config.toml
train_examples = 78125
encoder_widths = [384]
decoder_norm = "layernorm"
decoder_fused_qkv = true
decoder_inner_norm = false
warmup_steps = 1220
adamw_weight_decay_other_params = 0.05
Rows from block 4 of the audio encoder of a small encoder-decoder audio transcriber, named by matrix and row number. Each number is 128 + 24 x the weight over its row's rms, rounded and kept within 0 to 255. All counts start at 0.
Before each channel's rows are labels from the 100 clips, of 14976, where the channel reaches its highest value: "strongest on" is what is common among them. Only what is clearly more common there than usual is listed. The data: single English nouns, adjectives and verbs, spoken by a formant synthesiser in many voices. In brackets: how many of the 100.
# conv: width-5 conv, dilation 3 (encoder.blocks.4.conv.weight, 384x384x5, each kernel summed), inputs 0-63

strongest on: /l/ (65); /ɛ/ (43); /m/ (37); /j/ (25)
conv.158 [145 142 144  98 109 164 158 101 122 111 102 118 110 140 156  96 157 135 125 134 150 131 132 113 108 124 173 137 179 121 134 130  78 127 116 150  92 131 128 115  90  98 142 124  81 117 164 148 111 132 121 165 102 159 145 176  98  92 129 106 122 128 137 112]

strongest on: /aʊ/ (84); /s/ (79); /h/ (50); word: house (50)
conv.370 [132 130 136  97 140 101 128 105 110 143 134 121 145 124  71 135 161  97 154 146 110 140  92 110 106  99 161 102 138 113 175 120 120 114 111 144 100 149 136 137  90 136 166  99 108 159 106 132 121 134 111 156  99 118  82  78 109  66 140  89 160 104 138 136]

strongest on: /ɪ/ (59); /ʃ/ (35); /f/ (34); word: fish (34)
conv.225 [128 126 149 113  78 142 128 176 138 149  84 127 157 110 183 102  96 138 124 106 141 118 148 141 135  88  85  93 146 145 155 143 113 128 128 103 117 129 105 143 134  85 117 104  84  96  99 152 127 142 135  99  94 185 112 119 179 135 104  74 147 166 130 117]

strongest on: /n/ (54); /ɪ/ (52); word: new (31); word: fish (28)
conv.262 [100 140 155 112 103 145 133  86 124  89 144 114 106 126 127 146  85  90 120 156 144  90 139 136 129  90 136  86 142 142  91 144 130 119 131 124 130  94 144 105 152 137  81 104 119 146 103 169 137 158 131  77 113 161 107 124 110 153 152 158 147 145 123 121]

strongest on: /n/ (64); /d/ (55); /w/ (47); /oʊ/ (41)
conv.229 [131 155  96 116 158 150 161 134 112 124 142  87 109 109  93 158 114  93 155 132 128 118 152 110 118 120 160 121 152 119 116 166 178  43  80 160 135 138 107 138 122 109 126  74 104 132 126 121 129 118 133 146 117  93 107 130 128  83 152 126 140 127 109 135]

strongest on: /æ/ (57); word: ran (36); white noise (33)
conv.346 [168 143  75 133 118 133 118 138 146 161 130 151 130 140 124 114 124 140 137 115 120 136  94 126 190 111 143 138 113 150 154 136 133 127 137 124 140 146  63 164 150 121 176 151  99 104 140 113 145 121 110 119 117 172 101 112 162 129 119 148 129 102 145 120]

strongest on: /dʒ/ (28); /f/ (28); /æ/ (27); word: laughed (27)
conv.371 [116 147 130 117 184 159 156 145 122  98 105 134 119 102 110 133 112 154 139 141 122 145 144 155  78 104 120 108 136 129 125 147 122 114 148 111 130 110 122 117 147 144 110 142 125 186 169 139 155 108 125 119 103 159 162 152 175 106 142 155 151 132 119 174]

strongest on: /k/ (52); /g/ (47); /ɑ/ (38)
conv.288 [109 128  98 174 157 102  74 124 105 111 140 127 154 135 112  92 114 141 132 102 157 116 111 121 104 137 157 157 130 128 110 108 115 138 156 127 133 104 200 119 133 122 132 124 116 115 163  89 120  76 156 113 148  89 121 134 116 103 102 152 168 140 115 114]

strongest on: /d/ (84); /ɪ/ (44)
conv.286 [153 124 117 171 148 149 113 121 142  92 126 130 109 109 107 100 135 111  89 150 120 106 157 136 137 134 118 122 124 120 100 151 135 101 153 127 137 130 123 137 101 127 136 180 144 122 135 153 111  93 160 133 109 102 131 158 167 149 116 158 119  98 131 167]

strongest on: /ɹ/ (91); /ɑ/ (54); /ə/ (50); /g/ (38)
conv.23 [128  74 137  84 126 143 169  85  86 167 114 131  98 133 140 139 178 131 131 109 137 146 101  70 145 104 125 128 160 158 202 123 131 103 158 143 142 141 130 100  91 115 150 101 112 154 121 113 133 144 114 166 135 139 108 129 106 133 103 153 151 127 135  98]

strongest on: /l/ (72); /ə/ (32); /eɪ/ (27)
conv.43 [114 121 130  96  75 131 165 111  97 130 141 135 122 157 160 149 164  97 136  97 152  71 136 111 115 120 107 106 114 143  92 156 129 129 135 150  76 178 145 143 133 100 179 103  96 154 154 139 144 127 123 145  97 144 122 178 124 136 123 120 110 148  97 130]

strongest on: /p/ (58); /æ/ (56)
conv.358 [ 97 128 119 153 107 138 104 150 129 100 111 114 150  89 120 142 119 139 163 128  98 135 156 148 117 115 107 137 136 188 175 148 182 148 128 113 126 136 153 112 100 125  80 149 113 146 136 132 124 135 148  92 102 158 127 136 145 146 141 122  88 191  93  82]

strongest on: /b/ (53); /k/ (40); /ʊ/ (36); /aʊ/ (28)
conv.248 [ 83  93 125 104 101 112 113 172 134 123  97 115 175 122 120 133 148 112 115 110 129 113 100 121 151 138 167 149 118  70  84 148 143 130 159 121 104 156 133 111  77 107 124 105  78 135 120 178 112 131 126 109 120 116 110 115  89  93 109 100 129 141 118 115]

strongest on: /w/ (73); /ɑ/ (37); white noise (35); /tʃ/ (29)
conv.84 [160 142 130 181 155 105 101 130 113 160 165 109 139 121 122  77 112 105 154 128 133 106 160  93 125 129 129 130 143 145 132 124 136 169 124 138 169 165 147 148 115 127 147 127 113 116 119 129 176 116 130  84 132  97 129 127 155 117 108  96 124 130 125 129]

strongest on: /d/ (78); /z/ (72); /i/ (64); /n/ (57)
conv.266 [ 94 114 111 122 145 112 178 134 119 135 106 124 138 121 140 139  97 133 155 162 141 117 137  92 131  96 127 139 120 158 105 125 106 141  93 139 133 131 115  94 117 116  98 129  90 129 143 124 122 118 144 153 144 131 154 117 142 122 122 148 137 135  98 147]

strongest on: /d/ (81); /n/ (74); /z/ (73); /i/ (62)
conv.209 [134 100 118 113 135  84 168  81 114 169 109 137 136 120 110 115 126  91 162 150 138 103 164 185 149  65 135  79 155 175 121 124  91 130  97 100 144 110 125 159  98 111 131 142 147 139 167  84 114 147 122 102 107 168 112  91  77 124  81 153 132 164 123 146]

strongest on: /s/ (60); /w/ (37); /oʊ/ (32); /eɪ/ (25)
conv.182 [107 160 108 116 121 141  77 153 121 135  68 141 133 165 111 140 168 113  88 143  91 137 137  99 154 114  96  89 146  86 126 129 139 154 153 115  83 145 169 133 120  93 153 112 132 129  80 126 107 126 117 136 105 111 148  90 153 126 111 158 133 117  84  85]

strongest on: /aʊ/ (46); /n/ (46); /h/ (30); word: house (28)
conv.327 [119 141 133 145 104  91 148 149 143 160 117 164 124 100 127 112 178 117  68 102 109 119 126 101 132 175 138 122 135 123  89  88 115  94 126 122 132 115 108 144 113 148 176  96 151 176 134 124 137 140 133 146  89 125 144 118 131 118 147 152 151 103 153 135]

strongest on: /t/ (59); /d/ (47); rumble (32)
conv.89 [119 138 124 104 100 116 129 154  87 148 140 103 134 107 155  98  98 131 141 121  95 151 111 131 180 155 139  88 134  73 115 121 144 114 134 160  90 119 119 125 117 109 113  91 161  95 159 131 108 138 139 114 122 184  83 124 147 135 137 142 173 135 105 140]

strongest on: /k/ (94); pink noise (36); /ɑ/ (35); white noise (31)
conv.357 [145 124 121 104 129 157  80  87  79  93 101 124 112 113 144 124 119 150 103  99 119 119  89 120 106 131 111 108 112 147 129 161  78 117 132 107 139 149 134 134  87 141 102 110 156 147 117 129 137 145 151 157  94 121  85  86  96  90 125 129 114 109 155 131]

strongest on: /w/ (47); /n/ (41); /eɪ/ (40); white noise (32)
conv.30 [119  70 108 148 111 181 162 187 125 131 103 144  92 126 138 140 107 153 138 143 118 107 122  98 142 146 102 108 117 140 120  94 145 118 141 102 130 155 132 142 115 132 158 115 102 125 104 143 148 135 201 103 129 108 154 158 155 122 136 125 120 114 115  75]

strongest on: /h/ (38); /oʊ/ (38)
conv.299 [144 135 119 162 112 114 116 148 118  99 159 146 150 141 130 150 136 111  97 115 168 132 140  97 121 115 131 101 113 118 126 126 140 114 130 110 129 108 159 149 184 128 114 122 112 160 131 117 142 137 136 119  97 164  98 120 113 122 113 138 107 149 149 122]

strongest on: /w/ (42); /ə/ (33)
conv.285 [125 154 156 117 144 148 112 135 106 115 109 152 122 133 172 115 100  95 142 105 138 143 128 109 136 126 107 141 115 146 127  97 130 125 142  88 130 129 119 151  85 121  96 109 164 132 175 152 117 130 137 113 167 135 150 126 118 147  92 135 118 104  76 114]

strongest on: /ɹ/ (51); /ɔ/ (44); white noise (35); /dʒ/ (31)
conv.234 [106 144 123 134 141  99 101 133 164 104 111 119 115 148 143 123  89 157 125 149 135 100 123 138 132  98 141 102 126 134 101 156 116  97 138 162 111 114 106 116 125 152  77 102 101  99 170 127 160 111 156 143 163 118 150 157 153 110 127 161 147 125 109 144]

strongest on: /n/ (51); /ə/ (47); /ɪ/ (40); /tʃ/ (30)
conv.105 [123 161 120 143 140 108 110 105 124 107 135 102 111 128  83 109 147  96 127 118 133  85  87 138  91 105 101 148 138 129 112  74 120  95 136 150 169 143 119 116 132 123  57  89 120 123  87 159 118 121 141 161 139 106 136 109 137 110 118 103  74 126 128 149]

strongest on: /k/ (97); /ʌ/ (43); word: cup (43); word: car (40)
conv.254 [117 131 120 134 163 149 105 117 145 105 122 129  92 150 132 118 123  95 163 142 103  98 133 110 144 105 122 111 121 115 134 143  96  85 115  86 169 119 146 105 126  95 120 132 128  91 124 123 140 122 119 115 131 136 145 121 137  69 170 138 146 158 144 156]

strongest on: /g/ (57); /ɝ/ (53); word: girl (42); /b/ (36)
conv.208 [178 141 112 120 110 140 139 160 132 101 118 146 139 132 109 100  95 150 116 127 141 117 117  79  97 143 124 122 136 105 138 138 132 136 172 155  96 139 117 174 122 141 162 127 134 145 143 113 102 190 151  70 143 158 144 137 178 116 146 118 134 141 112  90]

strongest on: /b/ (68); /ɔ/ (43); word: ball (41)
conv.335 [138 121 132 150 151 128 106 111 125 141 128 128 105 143 125 141 100  92 150 149 132 136 126 119 143 118 106 160 151 118  88 105  68 104 114 140 141  90 162 117  75 121  98 106  92 150  98 124 171 114 128 182  91 123 150 139 134 104 120 108 111 139  83 196]

strongest on: /d/ (70); /g/ (45); word: garden (25); word: window (25)
conv.142 [138 119 144 151  95 141 103  92 149 162 130 105 107 136 150  78  94 111 137 116 116 128 136 101  99 148 163 138 118 153 131 101 152 116 136 110 132 165 140  97 152 110 134 151 126 143 125 154 130  85 150 131 164  99 150 126 128  71  98  95 152 130 112 140]

strongest on: /ɪ/ (76); /d/ (62); word: hid (27); word: window (25)
conv.282 [154 131 107 132 110 142 135 147 124 127  99 142 105 141 127 135 105 106 132  99 162 153 109 109 150 117 145 117 128 108 129 133 131 117 137 112 140 152 116 119 113  91 182 108  96 101 109  80 167 116 116  77 149 102 159  92 160 123 106 128 106 143 112 141]

strongest on: /s/ (100); pink noise (50); /ɔ/ (35); white noise (32)
conv.304 [126 167 120 134 129 112 106 143 126 146 106 121 162  89  96 127 114 128 107 141 140 103 134 148 171 148 143 140 121 108 124 113 130 114  93  89 133 111 116 126  65 147 138 128 119 146 141 126 101 148 144 142 123 127 128 164 132 110 140 107 191 146 127 103]

strongest on: /dʒ/ (66); /ɪ/ (57); pink noise (36); /ɔ/ (32)
conv.103 [147 104 154 156 120 161  96  95  94  96 148 128 140 115 121 103 117 146 130  74 152 133 109 143  97 143 115 130 130 129 140 136 147 131 137 109 130 161 120 135 134 108 128 126  57 129 143 139 129 145 197 129 172 121 133 144 163 102 120 136 130 135  74 123]

strongest on: /æ/ (81); /ŋ/ (38); word: sang (38); word: ran (34)
conv.336 [112 162  83 142  92 103 132  77 113  83 134 136 136 113 182 143  78 127 131 186 101 127 150 134 145 111 142  77 127 128  96 122 159 165 133  86 144 127 123 143 117 111 117 146 128 144 108 146 128 134 122  78 134  91 145 116 108 139 126 124 162 131 107 110]

strongest on: /oʊ/ (30); /æ/ (28)
conv.20 [124 154 130 130  97 123 124 100  93 146  92  93 104 127 154 157 123 112 156  93 134  83 142 120 155 108 109 141 145 123 155 164 128 139 109 135 106 109 112 125  99 151 133  97 160 104 140  73 194 150 113 141 131 151 128  69 155 160 128 133 150  88 146 101]

strongest on: /n/ (43); /f/ (33)
conv.307 [139 168 122 123 166 102 149 114 153 151 134 118 161 135 109 136 122 163 112 107 126 118 149 116 143 112  68 151 127 109 116 138 118  99 106 167 127 118 152 121 150 106 135  83 147 112 120 116 110 143 165 112 149 116 109 130 183 120 137 148  93 126  99 114]

strongest on: /ɪ/ (43); white noise (40); pink noise (32)
conv.310 [129 136 114 117 152 135 115 108 107 114 130 105  87 119 133 103 115 140  94 138 142 127  91 155 170 131 155 144 102 114 156 137 130 128 130 136 167 110 127  73 118  67 144 143 118 140 183 124 155  96 159 121 131 138  98  92 133 132  93 142 118 115 102 128]

strongest on: /t/ (63); pink noise (32); rumble (32); /ɛ/ (29)
conv.261 [145  72 135 155 138 140 124 120 133 113 100 152 117 144 107 139 161 142  90 124 148 149  99 115  90 121  95 167 103 180 139 104 156  93 133 111 105  77 114 115  92 104  99 161 111 113 140 142 102 107 120 179  48 130 151 112 125 120  88 177 120 152 126 143]

strongest on: /h/ (56); /aʊ/ (26)
conv.290 [129 107 107  91 137  95 114 134 140 128 148 142 140 165 141 105 121 173 102 128 126  95 136  85 126 164 109 111 132 127 128  85 124 153 158 121 137 121  92 104 119 164 154 124 143 166 113  77 141 107 114  95 128  99 155 124 148 149  93 130 141  93 151 151]

strongest on: /b/ (32); /ɑ/ (29); /w/ (28)
conv.309 [127 125 161 119 150 102  70 111 133  83 134 126 177  85  83 117 145 136 135 116  88 148  94 125  89 119 159 115 123 157 100 130  95 114 159 146 133 149 138 138 129 122 151 149  69 159 125 131  53  96 114 169 112 118 125 118 117 125 131 167 139 126 143 121]

strongest on: white noise (48); /ɑ/ (31); /p/ (26)
conv.175 [128 145 138 150 157 158 130 190 151 141 101 146 144 150 109 113 120 129 119 148 116 114 126 149 135 107 107 133 122 140  90 195 136  97 121 129 173 123 180 128 143 134 101  79 125 122 118  88  84 112 133  82 114 128 101 112 134 139 106 173  85 106 132 117]

strongest on: /aʊ/ (38); /f/ (34)
conv.178 [147 110 152 132 141 112 151 157 118 153 108 118 126 159 112  91  83 175 122 101  97 136 142 141  99 136 115 103 142 133 169 112 126 110 153  90 148 122  94 148 133 130 112 120  97 166 131 113 139 117 118 169  93 136 114 140 156 111 138 132 116 153  71 134]

strongest on: /n/ (67); reverberation (62); /f/ (48); /tʃ/ (26)
conv.125 [104 133  91  99 142 127 138 150 147 167 128 124  94 122 145 131 113 109 155 117 112 133 179 122 109 175 146 113 114 111 118 121 154 148 120 130 135 143 165 155 129 115 139 126 104 159 121 122 144 135 153 126  97 140  98 111 125 147 167 106 121 110 126 143]

strongest on: /aʊ/ (30); /u/ (27); /h/ (26)
conv.91 [121 127 167 154 136 122  82  28 161 131 102 115 108 130 134 124 131 156 105  90 113 159 128 132  80 108  90 120 163 163 118 126 155 101 137 119 154 124 113 112 174 127 123 140 111 110 119 113 117 138 135 128 103  92 142 126 142  83 114 126  95 125 112 104]

strongest on: /ʃ/ (49); /p/ (43); /tʃ/ (41); /ʊ/ (37)
conv.263 [159 106 174 109 116 107 137 105  59 114 105  99  94 106 131 101 142 106 137  92 147 154 163 140 104  98  78  99 136 123 123 143 125  99 128  99 116 101 126 129 141 116 108 111 130 121 121 144 163 153  93 137  97 182 136 124 103  99 114  94  91 146 146 114]

strongest on: /æ/ (66); /n/ (50); word: ran (39); white noise (37)
conv.361 [115 147 126 130 135 121 113 139 119 105 134 102 124 126  76 139 140 131 121 150 138 104 139 135 140 134  97 154 113 134 135 121 160 144 122  82 103 138 134 109 136 153 131  82  98 142  76 100 114 107 112 107 153 141 120 132  85 138 122 121 101 117 133 152]

strongest on: /ɪ/ (60)
conv.22 [131 169 145  99 180 135 151 112  97  82 152  89 105 100  70 118 132 165 135 152 163 108 145 176 126 102 133 103 154 139  91 144 118 129 137  83 115 126 176 103 127 124 117 108 123 138 135 131  93  98 130 109 134 138 120 114 126 200 114 146 119 138  80 140]

strongest on: /ʃ/ (46); /f/ (32); word: fish (29); /w/ (25)
conv.62 [137 154 152 139 158 146 105 123  93  89 126 131 124  94  90 139  91  97 134 138 138  97 131 102  96 116  90 111 102 126 132 120 115 105 140 132 121 134  84 112 127 118 131 105 101 126 152 145 159 138 171 119 122 104  98 112  91 139 166  87 139 146 150  81]

strongest on: /d/ (87); /ɔ/ (56); word: door (31); word: dog (25)
conv.78 [171 100 131 106 140 139 111 125 123 118 117 160 101 107 158 121 132 166 120 131 103 116 165 175 144 120 110  97 154 158 167 132  96 118 120 153 159 159 162 128 143 123 134 133 160  86 118  71  79 151 111 126  88 154 152 143 131 162 152 153 106 114 148 180]

strongest on: /s/ (50); /æ/ (39); /θ/ (36); /p/ (35)
conv.102 [ 80  83 124 132 132 120 110 109 147  74 112 134 153 123 120 130 111 126 120 121 114 162 147 123 122 139 155 112 105 143 138 110 131 106 142 119 140 113 123 138  92  96 139 116  91 136 139  90 114 106 139  90  98 119 119 149 109 140 121 157 152 148 131  98]

strongest on: white noise (43); /k/ (38); /ʊ/ (31)
conv.375 [121  76 108 166 114 145  87 113 136 103 110 147 157  59  70 113 109  55 161  76 142 113 120 119 127 174 176 162 119 115 116 130 138 124 167 125 133 127 106 154 124 159 163 105 125  43 143 116 143 129 157 144  95  97 128 139 106 139 135 162 163 107 108  91]

strongest on: /b/ (79); /l/ (70); word: black (32); word: blue (29)
conv.220 [ 96 133 125 105 144 109 129 134 145 132 127 119 108 139 131 123 174 100 113 139 144 143 102 125 112 135 140 137 121 174 115 118 152 102 132 116 112 127  95 125 136  83 156 134 141 109 144 134 125 137 109  97 137 128 109 126 136 130  95 142 135 118 135 153]

strongest on: /t/ (58); /eɪ/ (57); /ə/ (42); /ɪ/ (35)
conv.258 [103 108 142 169 136 122 117 124 107  96 120 121 122  88 108 129 120 142 128 147 145  95 126 158 138  93 142 146  87 110 158 112 103 139 123  74 118  88 131  99 116 153 159  94 121 123 118 155 102 133 142 113 144 106 100 150  97 115 108 138 105  97 126 149]

strongest on: /d/ (69); /ɔ/ (25)
conv.16 [134 136 138 103 126 155 128 146 120 111 127 130 131 133 110 132 139 105 125 166 132  97  80 120 139 132 121 155 104 133 146 139 109 146 149 126 132 148 100 136  78 104 112 149 123  94 109 101 142 133 135 127 129  95 135 140 128 149 103 128 119 128 131 136]

strongest on: /p/ (64); /l/ (63); /æ/ (55); /ə/ (44)
conv.379 [105 156 108 171  88 165 114 133 110 100 131 141 111 119 110 120 138 125  96 119 133 138 104 134 157 106 115 106 132 107 119 168 126 157 159 105 134 129 110 149 111 111 120 127 159  83  69 157 158 115 105 150 131 142 135 177 124 100 149 115  84  90 131 113]

strongest on: /ɪ/ (65); /f/ (39); /ʃ/ (37); word: fish (36)
conv.131 [109 157 130 187 127 147 115 139 141 124 121 111 112 105 121 123 138  89  89 173 122 100  99 116 144 103  89 125 123 139 113  91 148 160 128  94 138 171 125 159 134  82 146 142 100 104  94 100 167 144 146 135 122  75 137 122 123 143 151 149 122  75 115 129]

strongest on: /p/ (35); /æ/ (26)
conv.351 [150 105 108 121  76 128 116 132 134  74 124 109 121 110 173 137 127 115  73 115  73 118 161 124 140 140  98 115 125 125 161 117 151 110 132 125 129 163 110 112 114 105 100  84 140 108 145 129 160 133 170  84 111  81 106 127  91 127  81 116 105 123 148 123]

strongest on: /g/ (80); word: girl (45); /ʊ/ (30); word: good (30)
conv.15 [134 106 113 152 126  98 114 150 137 117 117 144 126 107 128 105 110 135 152 121  87  92 130 136 162 123 129 111 156 127 152 172 122  98 146 105 105 104 180 141 148  73 131 104 155 143 164 179 159  94 120  88  94 151 126 126 101 125 160 135 117 143 143 118]

strongest on: /ɹ/ (86); /ɔ/ (64); /ɑ/ (32); /h/ (26)
conv.377 [105 122 125 132 139 113  98 149 133 163 128 137 126 128 130 156 117 137 162 165 132 162 117 129 126 151 124 144 122 161 140 151 120 128 143 117 177 153 103 116 129 120  99 145 118 108  89 135 146 111 118 121 135 115 132 129 117 126 108 109 168 135  87 141]

strongest on: /p/ (50); /k/ (49); /ɑ/ (32); /ʌ/ (26)
conv.345 [ 88 114 132 111 137 135 109 158 114 165 107 127 118 136 119 163 125 133 137 152 118 115 141  74 133  99 164 132 127 155 168  88 141 118 162 128 146  97 119  97 116 132 112  88 122 109 114 146 142  99 118 158  83 113 128 115 166 105 116 100 133 109 119 122]

strongest on: /oʊ/ (62)
conv.79 [ 90 111 101 136 149 104 167 144 121 103 152 150 136 107 145 112 129 146 123 133 124  81 183 136 130 141 101 128 121 119  71 167 100 124 137 126  82  87 115 110 149 117 133 122  64 124 137  54 142 126 103 109  79 146 122 125 115 107  85 137 135 139 115 111]

strongest on: /p/ (40); /æ/ (34); /b/ (34)
conv.159 [157  89 131 113 127 128 170 120 113 102 105 127 127 117 158  98 145 107 106 100  81 157 114  94 133 125 120 147 122  90 116 109 137 119 118 135 107 158 139 134 151 108 180  91 141  87 136 118 106 112 161 106 122  99 136 180 177 147 115 124 117 128 116 131]

strongest on: /æ/ (63); /p/ (62); word: path (27); word: lamp (25)
conv.67 [135 129 106  78 179 153 105 154 147  90 125 134 147  97 120 131 136 124 146 126 106 107  92 130 122  83  59 139 126 163 160 104 126 120  87 120 121 144 129 118 137 152 129 146 120 121 111 140 119 137 121 152 148 139 105 137 112 134 119 147 106  90  88 109]

strongest on: white noise (49)
conv.116 [143 145 136 135 145 147 135 214 121 149 138 111 160 105 103 147 103 116 147 155  73 112 124 158 127 118 123 126 139 119 139 124  81 137 110 138 143 142 126 190 119 117 142 156 117 158 124 117 128 137 132 127 124 147  85 112 167 125 146 103 143 113 136 153]

strongest on: /l/ (81); /w/ (43); word: wheel (39); word: hill (33)
conv.268 [137 139 137 121 128 123 128 110  92 102 111 123 168 124 108 138 123  96 112  86  89 112 157  98 145  98 109 114 135  83 136 114 134 106 112 150 121 126  97 129 153 118 106 106 149 138  92 124 136 141 151 141 119  92  83  86 117 134 125 135  97  96  84 110]

strongest on: /t/ (58); /n/ (56); /p/ (41); /eɪ/ (39)
conv.301 [125 147 141 154 119 136  97 105 100 130 145 131 108  92 140 120 130 164 101 108 106 142 131 121 138 101 119  80 135 121 118 128 114 116 143 122 103 161  81 143 170 155 121  89 115 129 185 142 118 146 141 145 103 126 157 118 118  82 159 140  99 126 125  67]

strongest on: /aʊ/ (54); /n/ (53); /aɪ/ (32); /f/ (25)
conv.293 [109 177 114 131 110 137 121 138 139 145 168 139 142 164 159 121 127 110 147 158 102 108 127 148 147 119 201  97 140  93 135 130 130 119 105 102 123 158 132 143 130 155 164 105 143 143 134  90 112 121 127 122 105 102 113 111  69 157 141  97 168 155 140 101]

strongest on: /w/ (87); /t/ (57); /aɪ/ (35); word: white (31)
conv.155 [155 162 161 124 141 121 113 135 111 117 101 134 125 118 172 117 160 136 143 165 152 114 163 183 131 141 154 144 118 115 150 132 112 150 122 135 103 100 123  97 140 120  83 149 171 127 131 139 125  95 112 110 154 113 147 120  85 106 154  85 107  99  95  83]

strongest on: /ʃ/ (56); /p/ (29); /ɑ/ (27); word: shop (26)
conv.117 [110 110 117 129 108 110 126 142 156  70 115 108 136  93 140 100 151 158 128 119  86 115 124 138 170 161  96 118 104  81 101 132 125 134  95 158 116 142 139 136 102 117 129  96 130 128 100  96 157 184 134 126  72 138 117  97 137 144 149 140  96  91 140 140]

strongest on: /d/ (65); rumble (34); /ɔ/ (25)
conv.233 [118  97 153  96 166 115 188 128 105 165 131 148 127  96 143 117  89 104 115  97 118 100 114 127 162  88  99 124 132 125 111 120 105 119 110 104 144 129 116 133  99 162 117 106 108 135  85 148 153 133  75 136  97 137 137 105 155 134 134 101 104 120  97 169]

strongest on: /t/ (65); /ʊ/ (45); /p/ (39); /ʃ/ (32)
conv.83 [107 133 150 131 149 127 140  94 111 101 142 130  91  75 118 117 107 156 163 117 108 147 156 125 169 169 143 143 119 111 160 103 155 109 127 113 124 141 147 125 108 123 125 113 128 108 129 191 157 143 137  79 174 132 180 158  91 141  94 134 121  93  95 148]

strongest on: /aʊ/ (52); voice: child-like voice (52); /w/ (36); /f/ (27)
conv.213 [111 163 124 124 107 124 145 117 136 147 132 120 111 164  91 150 161 137 113 133  46 145 109 103 121 145 144 133 111 131 127 135 124 131 150 138 192 116 158 137 126  94 142 134 136 143 186  48 143  96 106  84 152  87 142 133 164 169 101 117 127  87 110 162]

strongest on: /g/ (79); /ɹ/ (76); /i/ (60); /n/ (60)
conv.121 [103 127 119 113 135 123 129  97 154 113 128 140  82 131 138 102 124 133  64  92 145  80  80 114 139  92 156 143 112 108  74 131 107  92 156 101 163 100 137 115 195 112 124 143 117 141 125 123 130 162  85 118 128 106 117 125 108 123  97 132 150 145 139 120]

strongest on: /s/ (93); /t/ (77); /ɔ/ (47); white noise (37)
conv.133 [119  98 107 177 128 108  99 167 133 163 144 136 109 110 130 129 150 118 154 106 173 127 153 139 162 171  93 128 112 147 154 102 106 104 156 103  89 136 124 139 110 141 110 117 103 104 118 107 161 113 132 148 132  94 136  90 165 179 131 138 134 106  91  93]

strongest on: /p/ (51); /aɪ/ (36); /f/ (25); word: knife (25)
conv.87 [164 111 109 134  98 113 113 147 162 115 119  98 101 111  94 137 115 129 102 132 132 109 151  85 105 119 153 126 119 150 124 108 118 169  97 180 151 107 141 153  78 124  99 123 105 144 146 147 129 101 124 115 145 126 146 149 182  76 133 126 132 106 147 102]

strongest on: /h/ (58); /ɪ/ (45)
conv.218 [102 150 106 128 162 130 107 107 135 140 125 131 116 178 148 139 102 145 124 137 134  69 123 139 131 180 137  88 148 136 122 122 127 111 104 153 120  69 177  65 106  89 143 152 111 143 120  97 123 122 159 118  88 135  83 120 162 150 142 139 126  99 154 126]

strongest on: /ʃ/ (61); /u/ (48); word: shoe (47); word: green (26)
conv.160 [ 94 108 104 147 137 115 187 135 111 140 151 105 145 102  67 142 205 113 125 168 128 116 113 143 158 122 177 134  98 166  95 148 143 110 157 106 141 128  96 137 150 124 136 138 151 109 184  84 133 102  86 142 103 105 104 102 120 127  96 116 106 134  96 167]

strongest on: /k/ (49); /ʊ/ (41); /ɪ/ (39); /b/ (36)
conv.120 [153 108 132 111  89 138 147 152  97 128  93 142 149 105  98 136 112 121 118 139 153  71 149 130 111 137  83 123 127 130  95 113 119 112  58 129 135 163 110 147  91 158 144 131 148 109 133 135  94  75 139 142 105 115 142 112 171 162  91 132 149 108 112 132]

strongest on: /l/ (58); /ɝ/ (56); /g/ (55); word: girl (54)
conv.52 [152 111  82 129 142 120 124 118 123 117 120 136 114 126 142 145  87 111 100 144 115  86  96 116 116 106 119 117 134 134 151  82 134 140 115 162  93 116 117 121 142  78 153 115 127  90 150 122 111 118 101 152 119  91 113  69 140 188 152 124 141 142 108 168]

strongest on: /oʊ/ (65); /d/ (49); word: road (32); /u/ (30)
conv.289 [109  99 139 119 123 137 139 131 152 139 119 163 118  99 142 136 158 129 156 127 104 112  99 121 108 108 122 114 130 163 137 117 149 109  98 111 125 143 136 140  81 143 102  70 117  98 111 104 147 126 136 133 135  61 163 122 115 152 110 158 135 109 158 131]

strongest on: /ɹ/ (66); /u/ (38); /ɑ/ (26)
conv.61 [126 141 114  97 118 136 185 134 108 112 126 123  98  82 113 111 123 129 117 127 100 148 110 154 148 102 142 144 130 117 113  97 181 143 159 149 123 129 115  84 126 137 107 162 139 120 159 105 140 134 139 124 132 136 106 129 114 115 167 113 128  95 111  79]

strongest on: white noise (49); /p/ (29); /ɑ/ (29)
conv.128 [151 113 154 105 171 132 113 135 114 111 132 139 149  71 114 137 141 134 138  80 124 103  96 136 144 138 113  95 127 136 111 151 165  99 121 131 153 160  95 154 144 136 117 154 141 111  88  95 138 121 116 120 133 123 123 112  98 127 128 102  93 127 114 155]

strongest on: /æ/ (68); /n/ (57); word: ran (38)
conv.249 [127  83 136 128 136 136 209 148  97  85  85 128 123  97 144 125 124 127 161  94 140 133  62 132 103 118  91 100 133 161 166  81 113 120 140 120 145 156 105 144 155 140 129 120 100 100  88 128 166 148 130 103 154  86 135 218 114 140 145 115  87 115 133 142]